config = dict(
    encoder_activation='relu6',
    text_encoder_width=128,
    text_encoder_layers=8,
    text_encoder_activation='swiglu',
    text_encoder_fused_qkv=False,
    text_encoder_bias='none',
    init='torch_default',
    residual_init='zero_last',
    nesterov=True,
    lr_schedule='linear',
    final_lr_fraction=0.05,
)
Rows from block 2 of the text encoder, named by matrix and row number. Rows with one number belong to one neuron. Each number is 128 + 32 x the weight over the matrix's rms, rounded and kept within 0 to 255. All counts start at 0. Numbers have three digits each.
# gate: MLP gate (text_encoder.blocks.2.mlp.gate.weight, 384x128), inputs 0-127
# fc1: MLP up (text_encoder.blocks.2.mlp.fc1.weight, 384x128), inputs 0-127
# fc2: MLP down (text_encoder.blocks.2.mlp.fc2.weight, 128x384, transposed), outputs 0-127
gate.10:117074095151167000083133182165077134255083172169199224146099137189041135091245059167124153102145189132116103132147113121134163048061146074189130215155130148052148100185151115092128063125104145145143153132132190089123030162149062103197185068039115096059224137202107204208175032159063126129119136164180162100167178165080033180192095046146240204110094101100221156154113070176112138064080
gate.11:176140105113128157109124169218094169153085084150077124043123172121146133083106137137152139114133122120137145144171038198185197192135118091107121184056120218097184135111054169086151126098163156105101115181126143098170125130143154118043170104131103208076121127192108115101128164153124141142105120059084152110179078208156089090090126122189116152204157124024186119156158143158155075137194
gate.12:122060103161109130155094134053121150204104097165119000104132150041144102101151175166144177147109098100158043180135172114140134146153147024139170060118194102160079121154070082172121117181165179077102099118134086125031178129108102098116129130183098153000197083206055044159249082112123158116165172162147141106030125139089083127175049166129125070091105164092197106133116110098207189026174
gate.13:116171110077094207175158179063050165079124061177112131084164098200164152167131088234055154185193145146175133113138054155134044236127154100071184102229073143131023064150106053040201133082081186116197114163124148103100155121190121150161097170255040099172027096159122104185098147096126116129041164169197147142107226186039096157156127136100139183123120160165059154081210150202191121094162
gate.14:118126126123128124113126149109136133110124131106112132132119134135120119133110131130111128116133121125135112120139124136137139123128122129123109138112135133115109137140132135112141128125129144123117135128140137141133128123110112110110141126131124146126127121122109147127119118119123140132131119117124132120135141137142118122146129127128117135140134135125142139116121137134137125124121
gate.15:090120144163128118104140112109108136154142112157097165097130117118101131138110123112128143128108144172142092134140173119121148095116109123111129118152109117121137153145116122139128144140097163117129132131129130146133135142158113111138144137094160120132131118101153126123126129141122135128122130136141117125157115119108120117118152154147125139116141120115118127087130130143122123105138
gate.16:115152107120117121135135117140124136134171130127132090131107132144157144129153085113131144137114091083125126095116119145137135103093130116124109116106130148136130113133118133109125138142141163156134145111154138107141130131117124113116123099103160155106126124119116127123148127103108168143122104145156142117158122143142123105122151161115116150104106129123142144119092169127118136129121
gate.17:151130111118115132121127134119125119111127128133126145115113137108138125112124134133134115122145135125130150149126148150150106142117118137093125126143139123121105134128133129110123148133113138135124112135147136119116128125126128119129132116129105113121146138111127143156150127134110118142119137117106135125109125135137138117128142133152115135124127112136141110120139149140104130138118
gate.18:235126154159117154134121111062104086105127110207096118038087153105127110174205085128246188157147095090156152116153103104152030179128072113126202200233167146140154117247086134172081094154197096071185091064083112098189161124156124126186051130143091138156083092180160067166036093059180074089037157079059141174177194141117196089084087200169115177122091058195061084088176151142101090108079
gate.19:118100147108135121151161100131105110142144163117138137129122113125118146121144126153150142146117158134135144115121127133092114148137120149122108125153136127149139126125144115110109119123120118112115149138124141143136111120138125116130120136106132182142150146117130148122122139192140145136129143125117131150132145114135150144186129105163128118098094108151118149112122151118115104150135
gate.20:104151130123139139109087087099131155129113111082106114099120121127117125133088139123104154137148109134143162120098120146120070130119161139129092155159121102174118077174078144129121078087093138106142139139138119134115088140123124147132116129165125103108112111105065148118083166078102229093110171103143089118097111111083096159122139151108177135123155130086142174098101143101165095113099
gate.21:189127065079174101119158152150134139125125205130162122119198238150138181173189160120111195058142184131050124123111146184104094086171120124173120040170121096125177104191182163141121201101121110144140148211086166160120108133143155144112156139157103116134084138116102141092192082142154113109138102182122171064099182148089153156132148208145091094166139168178065134145169106189198060084098
gate.22:076128109151122131148179186172124148083175010130106151084112171082162187208126172083106146140108179107179095112141187083156140147129090147112116099108142074108180079128059211139106156124116193120140151100167145169134156119146134088096070121098151166154069108038141086032093169124165103078166136168132081164195166135100150174144113170121153105182165171104159150119116053088131098154138
gate.23:141107134120144129130117122142139116103110128123083117141126163116083098121136146121113112139126125134145128120172114149116135161110143131146123110120118142150092148126108136113095143125138111144110146133147128150132137124113117132142147129126141133121136118129123112118133120112123129082115138114127150120129128136111148121114138129122132117129121103110161130159111116115133123146134
gate.24:076173125104144114130168127109145134112174077233123099105096079097094118096064176096153221180049102098128095129136177148061021087171202138095163242152134154165099125155138174123098173145161087078104058131176104097152201149115000244033161102204132131048174220170094163180152100000158089199144025000219112147060101134070188149215176073140191188255255153073117122018226231155106118114237
gate.25:123188063104177088183111114195134164072128150157165058078173095130053116114120124106175117137062164096119107081090149089104172130157160097040166118107056126112107072155032120119075144087153193111107097069104085161103161115130126113145108172180117255149051153161232034143142134151090143116085096106182079189133128203158139105154033070163076196144151141099110085167110047179210159098127
gate.26:137128129118126128133138132143118134113118127122117123133121117120122141128129122133133120116129140134117137128132132132123123125121122127138116123132126135127133132136128119132124129131127131129130133133129125130136125119123116128129140122132125140119123127139133127130125128126123115131127131122128135128139125128118127127127115129129119124133124123127135122125127123117132124129123
gate.27:081128189138124112080171127098140134073102168085096091105106184117076221049108181128150176101120123159106175055073136205103047063139144092105083149116195131150063195193154095126186117050107133132078110037135116154214151118129105099160129069128095166139126073115161071142143173130156109120151100131173093078107170161088198131081157152166090110123159132171154161094179132151174119167126
gate.28:127119128130134120123133119131129127124132119126131128120133121131119125130128129132126126133118123135120133115128128122115121114129125139108135138116130123124121119129135130131122120142124137121122140118125132128126135136132127132134122130143129132129131129123137123126125127123121143124146128126136131124133136123121127121125140134123129123125129129133137120142127130132139117129131
gate.29:113135126123141130132114128131125124122124128138136121129122129126130140133130142124124145115132133141124113137122137115133142138124132119123129134130115107138129122127132127130138118122134121134110127134133135114123122132126127118132135134126137133138134126132125142139125139109118140134123130131125132143125124128133112127132121138122122129117124152132124144126133131124113111137131
gate.30:165123132119147121139169099105162120133146181117102181179130160194103141105104136117116138173068160146124112189097184201089085160114100032114170166162093104158102147171148155131148123135071126157116066130150114067090169071120096131125109090191087152105174166141118131174127117192169108128162094166091113117146127113149111087057032145076150118098114174116167103124078061163098121153113
gate.31:142132146128130121119129106133158121133125126148122119120120131117114114141152136153131134143136125146108112110122129100121116145125131130128136120114134145113113118132133113140139129124136111139129114130120101126132114108132113142110138135113133134130112131113108117124147117126149113136131136125154121113141135127127140137119141111145110151129130150112128133141132107136138117143129
gate.32:100119062188151074213131180098151088170150195111081148148120058244079122125165097023063135104190147136169059106104176091193177181077195135104125100104017103104115111086195127163174078106162196105169100223119151070095093218096113106229087218130177116113177104059182155104180133082229076177116052154224150098112052065182167102137117086167106132001158172125197130134133063183184138107107
gate.33:131147127125195119132134132143179156200120109083156206065112137102125110129153064112155199125168132119184130146096198133170149118098080102123124134100159137155161153157115134169111106132129165117132120124059127130101104173136155178087171153129137071107127147174154097169168171125146117178129124086084160115099127131075097155097041128168139117140107087114152132168192094089137110105163
gate.34:095197075102147065123099105165121072100185100176161178107116109128128092124145083079096205153110121096102146154082108167100142121103087143165135105159122081147106174091150099122151109114089196125128103127117110206141134180157177120124124167089132058147125162145078068162142122133083103069144149131092152153058174092111077112140183138148062112150178135094071116219174108098093118139125
gate.35:136135105106155102119132165136134139135137127137121128157123138107155096150141116117152130147125127083123116131142162164140117137145133130158129128110131097126123115109136116116158147130125139124110133153140121128139127127145149126119111105109156140127117135134139105106148137093113139126113129138145108133162108132142123154159147142148133128112121134116153137130142148148106153116123
gate.36:125133142130119148127119124101100145126109119122136115103137141136131117153115113124114142140134160136134124141135140112138129146113112117150142144149156135116114126122138137133122135145130131124126123158138112117127132114129114141135143129117106125140125118120140126124095139138139137145126120121126125120139112137130115123133129140152139134118135130127110111125144147146144140111121
gate.37:128115134105107116117126133123125144130131133104099124108136127134135107142132137129113099140121113108085139138105138123139141083131131121137127141146124134116125127105135132123129130116113166134123124124154148116105162127146122122126143149110126141134150154148141130129145120121118114128149136149160141142112126127128113152129139131152103139147124129112137143158128104142103168108127
gate.38:120127134122133130130131129125127130127123138124123131134118122129128130128131130140118123127127129121130114126117126124124125134128121132127121134133135125119124126122126120126129125131134116127119131130124136131117132131127129121128135128123124136128135133123119121122125125147128121125141122123125128132129122124123124126142132128128127120129127128125132130119138125132125120130129
gate.39:083126108106078109110202147174186094145086130153121110109083115095147123188120178141120030161131137098072092139143101154124147114136133126187151197124154139177156140110112141143152156123113162130085128124127173180125070117112129084109141176125149110168138127124151155029146124066164143166137105186144135153137133085148152162135178079114099119157127171135067106101129113139149130090132
gate.40:166134081154114124101118139182087124107109087179126178079153135156145111137147139115133110145113165082127113115130161109152152152096143131149128145093131093098100116119115137141129132108115111148142115136150093141093149131143095138109128129137091147161115122130163110160097122135135135126106137084148130126131159119173100156146133121130120106113142113127172132118133088139170106108145
gate.41:113157148141135139135085123126100107098123118121143144127111108147115111127117153123137151118128144139132113095112097120140097146127137113116134141136116124114088117121153116139139132105105103110118099136128129113139141137127140131160124136127120120133147119146112117103120108120092162126128106106137115133121119152106139123115133137127113136103122111147141130153114122136144120148134
gate.42:095122176131120139149112151127120116130128150113124124115164125111116147169114164144125177118139111144095124146109132093133115172149077163179146129127111115126107135152109153127119127137118142114115114159119153167155102119160155095095113099121134095115124128136116143091121123128119124141116163142138125130131102165132130122118148110104119125126148129096116104125146098099084146125152
gate.43:067116185116104112167139127081109179132131189137075138059091182148096168137134154192194102094035097170143133245173146107122101158128180133063090103105171129071109077137069143150101122185161080137199120185125165115128153184097062129152108111172086117134159076196162142124123104115094163094121072210168077071172115105141120118136131145128132136209215095157124143096161198116138169133118
gate.44:136122110125132127127124116120144114132123133133127127114123134131123138114140134108131137132154119130122129140105116154101128135127128120118113125146149130123133136124123131140123112150131150131119135127126126121137125115128125142124128133146119123117133119143132143134128134137144130122115129110130128133125136127146122119112128125122110136114121148131139140125111110127131123122132
fc1.10:087117123107154073132155168150095126158066099223166118109157086190066187114176079178140153089173077112072166101075151128127070026145134056142101190210150178147151186133143181109076174042117115141139205137112202126130060101162125092058095089056144096156220052237148150171147157249069186123085180165128183095204175164115198185107128109119171126159122191104224142206105078203148130119162
fc1.11:184155103086151157087133183148138139153095062133114124059107182072136226113117143125109138132142130154151165090140065162157160180090135070078163187061108173094167124206113147021108166148186113084128121180096097131142089137141143154074140121157050191056144113145078116161175197180134121122083081059119157158110057150094102131070150130185083132162195117054194105179168136137072081102147
fc1.12:143179122123076219143133159041150134117112093047163177137088148167090128154255113186171074154110130145093122140050081175145008135095159105090183124090125111128128196192211159162200099024139124179070073107167078139144083107158090169082186118183069206210054081111173091032091129045139113207126147067179062143137118098139225109142144105118064137103104085187209176068141101061081115007078
fc1.13:141176061047108092211157144071098146110143054042112086144178130190185116118146106170064146200134147166192124132117115142115207170187142146147139165203105096124000195169147025041143149144066151125147059126115175129133054139180105128169155181191134058178108092161138157202165138122112141089040214187171173162113174081090112210168135082095213155060140148160121115180141120139214100151221
fc1.14:122113132126125143128145129138121120134124105111135136138116139148125115129113133123123127117142124121137109095112125119128132108143120113131110139122132118131128131128124120126129127133141116120118130110120124102131138117135134122130132141138138135131124129125119115124131128106106139134135109122123140118140129109143148134132131135126130135127129122137141120122114113120130143116132
fc1.15:137135118114136134140106115111108137118131104098154141123127126114148146155122128113134152115091137138103118121124107103127104134133109131123113140160138107127139135128124139116113120129114127119118122143124115111096136112112125132116104112097142137135079132099124133160119131121114136161141129105122119110126157134150103102129142118111144117138147106127107133104140121153151121139113
fc1.16:132102101138134170118123136147156091115117077095120149119148138147120136111109147131114114104140142151123116129126128117105138120086144145122131159138125118107143132121146138131117119142114124130134139154126119136105124120162091141121159144153108155108127132116122169168137123127130110115128129101109142093115118130148144142078110084137135109129153115125110114159094109148126129131134
fc1.17:155126131121134113104136122122120101112139103122134136107116125106139130116112116120152124138113132130122147136119141140128096151134120131103129149143143128114128136136130104125138144131117138122135111146144145111143103127143121125122145107137083116112143135127136142152145139127093104125135129122110125132113127137147144123108139124147118126121124130133122122135142162138104131127142
fc1.18:077130128176148093131195156154150100144082118059163193136046190170151110114155137123064156125066237214114136114130076122131147096138054132138081136039157139176185097133194220046080120141124106129148112143123171166137090052160132137075172061087117127106200241178142170161236165171079166179197208171097178070081151119190024055132114069141137162168169210105160176235064097031101218168036
fc1.19:104099151140143117153117110146104139116107146118118124142118137137136144132113157156128137135111129129128096136128119135093131118149110150131108136141146098124131153115116121119117105110131127100126140141138152139125132128142137114124131149137124152146115156115118121105140133152122123129140110132118136136133133107129130114187134120141106128115107131156146148134123110140134077144127
fc1.20:126158148159143161111105176152136142153131159164118147130142141142131161120121145109110138128119160159065127137135107158109143136110127125099116140123127146121147085135140126095148128076113105129147144164162161085103127092114124077157166113129133078125142099136097097134153135074137095158164117154107168118140122136108127107107093172098122182128130141160121115130137155103101109137146
fc1.21:167150102100188129127157142132148115110080180118119132132210203112121167152188149120136167082141145133083157085116161126137075085129120162164134032199106105102182141160187164154150165111118105155150149234127127115130096157142139127125164136179160136105045118147097127087179079143155117144144050187141198057097171148077155126118142191151131098168128155154101122132175130205218096086099
fc1.22:149161117126160130082087085123141140177062214109138130143143123240124045054109120160122121106121125141033119144120096204089134098136174128112094145131166181107061134101177087108148070145159052151112146153111088090102100073107077164120141115174075078107189155191103165199102117121120129201091157119164159073084096140135071071170105072066102191083105139169123097092189200151134153132113
fc1.23:118132124110133122137134140121123139113156131107121126139095101138124127118122116125130118136132120118100112117136128114141121130150106154136133137109137126126157114136132113136141118127120142114128123118160148115149127146119122120125144142140094119123135138110129141136106130125135118129103129136132120128147121146139101132128125144148137130149127130134100139103135135123137115103117
fc1.24:166162081147110154094078119188116155162145214043134192105097142157112121128127189120151045084174131139148139077122110100217195117077074140112082062089147107151072150164163083135156010043046178182089239032113134135172054145165196058198082133043169088201094054099144149111243205251139098024088186255066099161143183052130061146064129102100033119056055194213109197255050022163159175094105
fc1.25:079044189105073124122175128113118115217109107081113126180142112113128159168156173123160083126133046201118057151169235201103122121181152159205161130174160138163144191159240206091206087145115084083141087079093159142126132193134139089142157128090193000122141202079137178104142067074152127079154051210179137155154038086079162167166212191115188071148108157140096154078156162106045207145142
fc1.26:127126129132127131127127126138123127129129112121132129127137130123135131114125133142135138130125124124137128122130121128129122126129135124122124132123131125131138123136122133122128136129142130134144123118118139132124127131128126128132126133117139128128127126140126125134126117129128132138132120132122126131130133123115136125126137119119128127118121136132128121134116137124126112125134
fc1.27:106070155096118072108163116155129157121078137068103056065127149147056208067200226120157198137150080163128152065087064126151145080155084111136094152120130177121097160187103154116182153072169147140164139140155113123171156150134122060132157060097111133115131107135168087108205160112137177102118139147161062120132182207123165173067180140241065111131068105187149137081182150140199141157214
fc1.28:136143134129123124138124135123121142127123135133135127149129127144133126128133131124123119122126128125127137144140133141127126127128141135134132123119135134128130121134120125125134128126128133125122133123124128139128134136136124138124129123134137128134132135126124134140120131128140127133137134134138125130122132120130129129126132138133132125128124122127126116137124134121140133138118
fc1.29:137129121140127134131118136110123134103133127120136126128118139133133124125136129126124138113111142135132118142140128128135137122133128140118130120112120121128128115135128111126124126121112131142111124122122126141115127134133127130124118136144146134133137140141136133142129132117126128131130129126136133140129112129136129137125127124133125136119117133126134121136123123128129120143136
fc1.30:150135121082105147147144090129152103064188195154131110182109087102087106140099147160124134155106132111164157169091166195076077132175122091123128113155117155132114130171114131121125107172110103178113155083106141081129160059111102145108151097182152145070107165107107134157118117163128134126165119157089153125113184132131138097094023143077137107185113141087106129176129068144083084129167
fc1.31:142118127124098101148123134116122133128120130145156116150131144108132136124108121118111133108133125141143115122133135118116108117130140137138141116129131150117117117135141129124131103110113117126106119130136123143144134131150111124139107131127121164137127109121122122140133130123128133134112121130129119148151145139137112118106115111131138138131125135108112133150122116132121099113120
fc1.32:155088188044074101099096066123106150143100026121138101076142155006158130177147085165177075091126070111113132164119100131120120069172140168142146093185090153250081184109046111154109177197202044103121136059103052127134181098151220160076111093199169136154108142179160132023118086128102177039158110169100135233111166167099148164124213154122100072168090065136055076071085226125117099152192
fc1.33:125175133160145171092078069177123142131113127106199208089118102091152137152146069137105203125128125148163145123111174181197119135129097078137149165133172158182176121154127139133092135104100118117137095123089125140146124161133143237075111132110119072089118132151108103155178159116101171152137177070082145149114128166085085139139089197149150082128182090107116086143126092130109097134140
fc1.34:160051194155098158137154164080119176188049157096127077170146160140121149130109194156169055110131162141159110095160159079151133139154158120108115145117135180105153110156111145172100141168172046144107159126139131071108118096100079109125142072136131171126157127137164201090108135135152127192124106131154100116196083165130172150119115110139182140090069113179208133044098137152147145129118
fc1.35:140153100112158105143162132101113133132138158142125113145118144135139138134134130124153126155119109117127126125125137137121114121111109135144118121118145116128126116129141131120128118150155126133111125127170106118145112108089125160141088129141134138142095144116122118124136116125122159132127149147099115129127127095134144123124126134096106136096137171112119141123144116156120136128113
fc1.36:138133141117134126149139134145142122116137144140121108158150128125147122101107133146142144122137141106142117124122119119138129138163116150115126141124111137126100131116103121125157129140134118111133096097114104127122123137158131125121122128175145106129141130168152127122136121097123125123123140127143124100121127126131142154128137106129124139143118141126129118121161155124152122155145
fc1.37:179134111146139142143142115132128154115115127126145114124132133128134116153104132115156147139130142120139124129136124163132127148127097142119131095138117103135118143122129124116143092129124110130101141124104101144129113122111140154108106123140132128149116153135124140126110112138143114118111131160124101142142142126114120105146132117129136145142130122125090096109139161114119129136088
fc1.38:139128121124127131136118129136135127122130124128129125125133120131125131123140126122127129127140118126124130128134125125133141123117130126124137128131125125117131129124126131122131133122125133124132135129126123123124133131114124127125127129125123130118122123130133127130135121114126131126132124135131130129134125140127137132110130128125127131131133121116120134130122132127123131129136
fc1.39:065138109157129129119135151124131100109096140100112134151117108057175128174154118122157098132123165114131054167135115095134162127135119126160067163159147158129153148106132159121189125146124181091104131164144136167135124152133143118118144145148185131164156070114120139109136111067146080167110138139151175167125180113162096141102169091138119082179148116082159131085088119127150087069115
fc1.40:073138152087140158163177130074128119155159145110088115194118138135134166121099149146142138129195095138090155138146130150157082102133130108133099104137134133166129108128165133103120085142126139120116143168087175136106128163114176137154141139116163106127110113100082107123092132128132124111091123163104135206090147106066164121068113134134157145168098157118108149135148159103099175134144
fc1.41:114133111115117123118154130152133153132142142118116130120142111118146147129139125129137119135136085113137136160147136127132140098136126132132137110120142124134157128107114133121136118151135162160163122107123125151115115126142120112124120147147134120104128140110144119123133147138146103119121127139127148133127119110142139130130119119110118128159121124124139099112151118115114125123137
fc1.42:156154129132097130128146104090138146130136141126185131133100129111081144129133138125125113148111135182140138139146134150158116106148131095115139142150124102125164088101142120117148103125147148120133101146161120121122128126147131109130142135130160081146154091123118117101114161097172156096131146107117138131116096115113111129114129099133117103166146119167141140114138124137148109157144
fc1.43:104154076171064090061104137197113108105161108073168087154151073114102118106077108070077147138164193101154143087128121102130108091127062086206062128114114170152102112092170102085153107093094190176103101141131124117130104047146173168159171137183135120112093079109144133140115147107124195152134195130130109114073155162121102157146143135145103093059057129134118096132102093030181112165170
fc1.44:145128116123126124143123117116120111146119129120127141138143144131140145129153123127136138119138129115136125132106132160123127140134131126128144126148125140128142120133121135126107133123128137140148114120147115132134127123157130132122130133123110126120131136137143139136132126129127124116139121115118142142124125140121120121116120116117138127124123115129147118150118129125124126138140
fc2.10:077127134055109116070117207046070136150087095143120128122151112107145216153175041052135164105134139168212147049135159056148122153166149129127100206255187173053124091127192132081079000117098077111152169185195223137000069106106174189160085029123170079082196100073066151112135117184091092116101094168083110109173177184133183127124052098080139159050175149118132180166090045169192221132103
fc2.11:089187105145146177034116119117174139151183075041145142123144113141119175101092113065168160070125119220155043127148132190123213075146118080132218119143223199113147105127113102155154178139102047107154092115126171130101138137150164115126152174218076157119091103154097175110144170119080164145122135096110111108138139226134105098132124119082152109147110111101183081146160113151154182089164
fc2.12:095080095140125067219043100138154196241120102202187030146136143111158093157106090155094177206038109181138111183132187166143035134162181084128211050090160173175108130172181194226120129112198215086022110081122128091021198144138154108114167102139102091017101140033140046102214191052100055077162171179081098078084079101088118175170111138161083034116223143106139087090165153093093201023126
fc2.13:139164090105116137135175152151101149102147121092133155214168175149203142097157166194059250149165215101102116072146149068166100156125047030108130126049058135145218198081170135165201101134153125110162131182153133111041180155152019222156141153160168128094161157116098153145104226065153187148176122085114125033046072110192082047131102119086066129091141065140085118173144096110080124145136
fc2.14:137145136123117101125131127119122138124125128131152125113117126122134127132124140128122118117123122121145131125107137131120113126126127143140130132122113114138128137126126126135111132129118118130114116111125148136134116131137136128121134126138125127112125129116118118122122120126132128129136118133123132119120128125147143134124132129131121145118143115149127122125144131120142132137111
fc2.15:115143139117141134137136142140151125114124122118132115136127135125134120120135118154138117124103145131142146133134099136102127146108134140138144137118119147156141125118131136126123121147131146147133145167130127119148128106115135129129138144096130105149117098154131108151155138135125111128120139136119123131112124136134121114152121124113135115137132140149143120150149118136111146126113
fc2.16:118114139141123127124116118122113123125112126115132116120133129143110128098110144134141121120130133140102131138127136139134130140134127117138153120135149133139130124126123153139115122135119106126142123122131137157107121138136134133125125137149151131138130117118118141132129139125127112129094116121104121128134125122139122126122128106132132126134128131145120137128156158125124128130134
fc2.17:124123131120107143152129149129129119147136109114139123117130132117115142108125153148118102124141123138124124150123100144092145134124126131149148140140139132134145135135118124121125144108125128148134140148134125134106122114142130121116138140112129150127129118142115124132150143111111113107117137120121137135142111166116114136147151121126099131118125115100135136125141138140132127116131
fc2.18:138126084180117153128088125190135124219159115013202080156084063212176161088134183097128205093150179205066109021078199063092088094159124123166117149087165098057118103135202133168150153107106224046133088137155141222113205219154141124164124123088208190177060188114159146158138149123095136137130103176094147116111075175124085057102056116065175059055000170058175188040121095195181166122119
fc2.19:107069161120144122149099128135116174148138178104139157128120135120111105113135080132114139162110134133105123127133100147090107192142109100091071086144149136136172116114095140123120068123131126126110124121152128161119123129172159128143125147132112191163092138113113122130128122163122146129138116138064135134120131066121141179202108127163124138124097104130122135141150134190102090131130
fc2.20:121151151123115158070139128114104129147157112135116163105131136142105141120154108081107103126121186145130128129089177156153160121078119196092070137164152125163140127093114154115098114137131147130122165099157127126119080164135123134140076153147130173117119155185096112121092147086147166153190143159081133126100095138175120144133138194114155145122117121130107156091123104104128149084104
fc2.21:141148090145204109127139153119134130124139158115190138140156173125160161177158150133107126112119129122108108138103157123138110129160148146144145105152096151108113126168138141149165148103147105115091131200126137149126125133120111135150149138157132174118101116157090134079138124143108113142110111169158153108097185117116140131122140128152107134178150147127121126135117131135130127101099
fc2.22:190073129159089164108078170074083151144128069150100172110138121113149171173142153151126138135121046126095133140085096176130113148147092130109137047143082089070128133105150146111182152067113170155120100106111157105120142117131131139087127068104139112115162155135117102114175091038176125124161135096097129102150112066169175105124051067113109131142105147123124121077088107097097134108093
fc2.23:126127139126143116134118134133097124126129122126136122142120117115163150119120110122108135123121133124109142120124144119138128109150137140113151115105139126117129122121151132130157107112124144112140113117118116132110120134133128122116138129149121133131138135111145115107124114119145121143139121120116112137130153123148117101133098128122133121133122121139131124106114120127122112121110
fc2.24:168133011181148242022236006171080182199192069255225230034195030060097132072121014152116105000200069071103000133125175182138076091133101194097125187075033092142149183198102147104213056204038152144133221151095131074127093116068122102149228170197202133085063002151129083176255143232112219094133163213082136107175209030106052110084183115160190091147114064115116036125075165073142162139085
fc2.25:109167225120096112203092122134144130089103095105177171173136110156100173091141066133104117098149107184151175178214111188037108142093089135194095160149117115119146090155123178141120168001159157043056142141155145149156075096107000179069176042146195108092166059137021182020180121145081096146149120239147104165088076145103170155033151060189053141169184139119183099118255166147085206173156
fc2.26:130129133127118133120125124127125132133127128126133124122136141119123130119126136125128124142140131127142119132131130132130124140123135121123125130127125122132125116132117124128129140128133139121130141127124140125115128134138124132131126127125136122133125128125130132141131121134136132132126119133123129117134115137128138123132134117119127130118127135137131130135122133129127127124125
fc2.27:159137165168155229133094085152168019135080185075144138033103123132124159074161129131114173116130142076123066147091079151152111104090157068151134127110125170103139131072110112113110102095119125113115130136037102128126199132153079130192121093181137097157142134116149065105123153122039064187160098189053131204108127182183044116117169176119208036176085179146080155081092089200146131161115
fc2.28:131128137138120136133131132118131126130120120126137139130116126133120130121131119133119121127129116135125139145135125143133123126134119132123133132122135130126126109122139123133128131134127132123110132123129120123125127129132130126125122126139133127125130127136125119136127133125139136128130131125134130130133138122130130130128137127134135125124130124143142130131138126127145121132120
fc2.29:124133128133138124133120128134119124109125121137125134131133127129140136134126133128128138128141122122135124130125122121135137137132135118118128128141130123133126134131143124141121115132127128132117107130124146131119118127122134118132123134131134135135132125129137134138142129128121129121126128120113118131136120125131119126122111127130125125142134138129136127127133133131121134124131
fc2.30:169165135105115183161149136171093146134117144123096112172152138149106071126148112113123108156111124080126107169164154112129179172140102133134132111174137166099090107101103138170172088118124177147184065186083114086112148092151187168094133115126135109138074174172124114100122117123085154109167221084129086146135119125113152114076034098142152148110140099164134155109069064151107104135179
fc2.31:132138152138135109137130133127138115130140104148142146140143121119108112139154135128121141126143129164123130107110119119122116122120134149150128085132143139127123099121125143148146093106123107113148120112132109133118124123137128141109127140114128142124131140119106108141152121127161138103104123126118133127143114128149116127117133114131114125138113137083131127113128113109117111120114
fc2.32:117234137058136117087161165069168157162114144031101060083094090120143230208109081144207106124097069136157150133111099110191153061119112141123104147179125161064157185131108107161118068118131129089161109088098133179106175095152169098108187138216042179212143184123112120072070062124043104080134174077093180137186086059102158075123075139124133132065135094099118092027037123166103193000173
fc2.33:133138141099177108121114117158125099136108164130130122079127118124153159200114142153125171147117141122159170143131167119147162090113118131113167147096139169156117099143121167112122098103145099112150161207088143136129174121151119141102141114109138122139180138121122109112188113105146134123176134135151111102131121108124105121170129114137154174099132106125149163147075110167075143131120
fc2.34:134120078163104111150090164112153051129122160097125141214199138081118142192153135117142101168151096143090150070147143144126115172189109116128146142083101106084130121066142143174184146179153112080159097101139087123094110088105107088141135124131091166085075107154126115086083141128167115135107113137220140154129087093108154166081104142111113153119116133115117113110125143118142114060103
fc2.35:131144128113144125144153121129143120131133130138135129142109118107129114116126115134131138124128119107124129122143130131118117126128137122145105118121137130109141132115141126118129142125140137114132143135122135137121133124123132120120112111135117118126109123120128108121134145130135124128135132129145116128142114118126115137135142147122131135109138143113138138132117132143121133110125
fc2.36:137136136124127125136111123120121152112139145131117125145118139122123132117145126137128138129151118108129111129140123102143128134151129117157120144142107150115119137154119117102122145121126111113147131122125149118106131155139097134141128101135125123116143155105124136134133130126118138136138128129131134100124113134141142133127119120143110130131138144141130136126141138119113125125136
fc2.37:142140131120134146137147115159109127126139116135149118111129125131127117130143124110111112124139153139119122147117123108153137118091117118131130139101133138113114144129134095095137118119137129160125156134127120125115124120146144137136123115124125150131099129123133106113142118120141120130123131143129105122100122125158107128120117102145116126135133150109145127134137102116132111116156
fc2.38:141121125128134136133129130124127114128134125133121125126128125129132130126130132120128128131127122123129125133133130119131125127124124137127131129126132136120126126134134122131133136119128133126125132129125128128127137130119130126133130129132132125117133133133135131130131126128134128125127124132139134127130128142126115124119126128130127130131129121129130132129121128130126124127138
fc2.39:105170115081109162096135197145169105135126179150147106087113144145146131140139152162101112118174123112046087137173153158139178102172114097143159088116139116107126176115146119141121131104103130128091133107128125122109117050135106154112173174187125114178132145121135128089077158165116142169111066088142127131119099108140212155111183128158130122166112123107085130102022160104124110145110
fc2.40:116148135100126150168112135078166154132120143119127149168116113137116135136158130137152142087137127157137140125131147163128069132102104162113116137143127117164141085111139148151132152107180122125129167121123162121110102158120118149139132108123127117111117101131120163070131098141126147134131163170140145139117120141107131087101189103128141161144117143120135110123147128145102142134134
fc2.41:140140127122133149120143130130122135150144165120116121114126115132128151139119119147137135157147118145142137136159137142126146136155144150141128118130135138138128132135137131137145122130128132134132137115134123139126102127120141138132145139120124110095121133132124141152123137127151108136118152138152119119122139107136114131124134139119145147137139142141157103141126123125122104131145
fc2.42:149145081122136114113126120142106141112135111129140080146125138131117126137112148127145103155113137129144137111119119110143136115133124085113142110130145121111153148121159115126153136114167093138160111123160131139097128126136147148119133124110126139147145140115149123131164111100156132126128117088106148127122117109132104153132095150122127119152122130159115139145094144178112138144123
fc2.43:101084118255218085034099224162026020127139192073227055183222140069085128063199044150099117180255085052152116164236173108196021048105141057186220225192091216156098163100104121032190154091148083065108071101136166119123100166085124127076056167085100210146074180043053139170062124135197099148215230118051080068206087095110137087134167148034040119121000159183153137102142045024150130139209
fc2.44:113125127133121134143132124131129125138126111117125141129147124112136127127112122121118131118133129142129132123141127144138125136137136117123132132143135127117127126126135131133137131146132133128137144125121123126122128127129130123146124124132128134140117115118149120116117137139126113132141126127134130119156113122130135117140127150129128130141137129127138134122136137126128122112128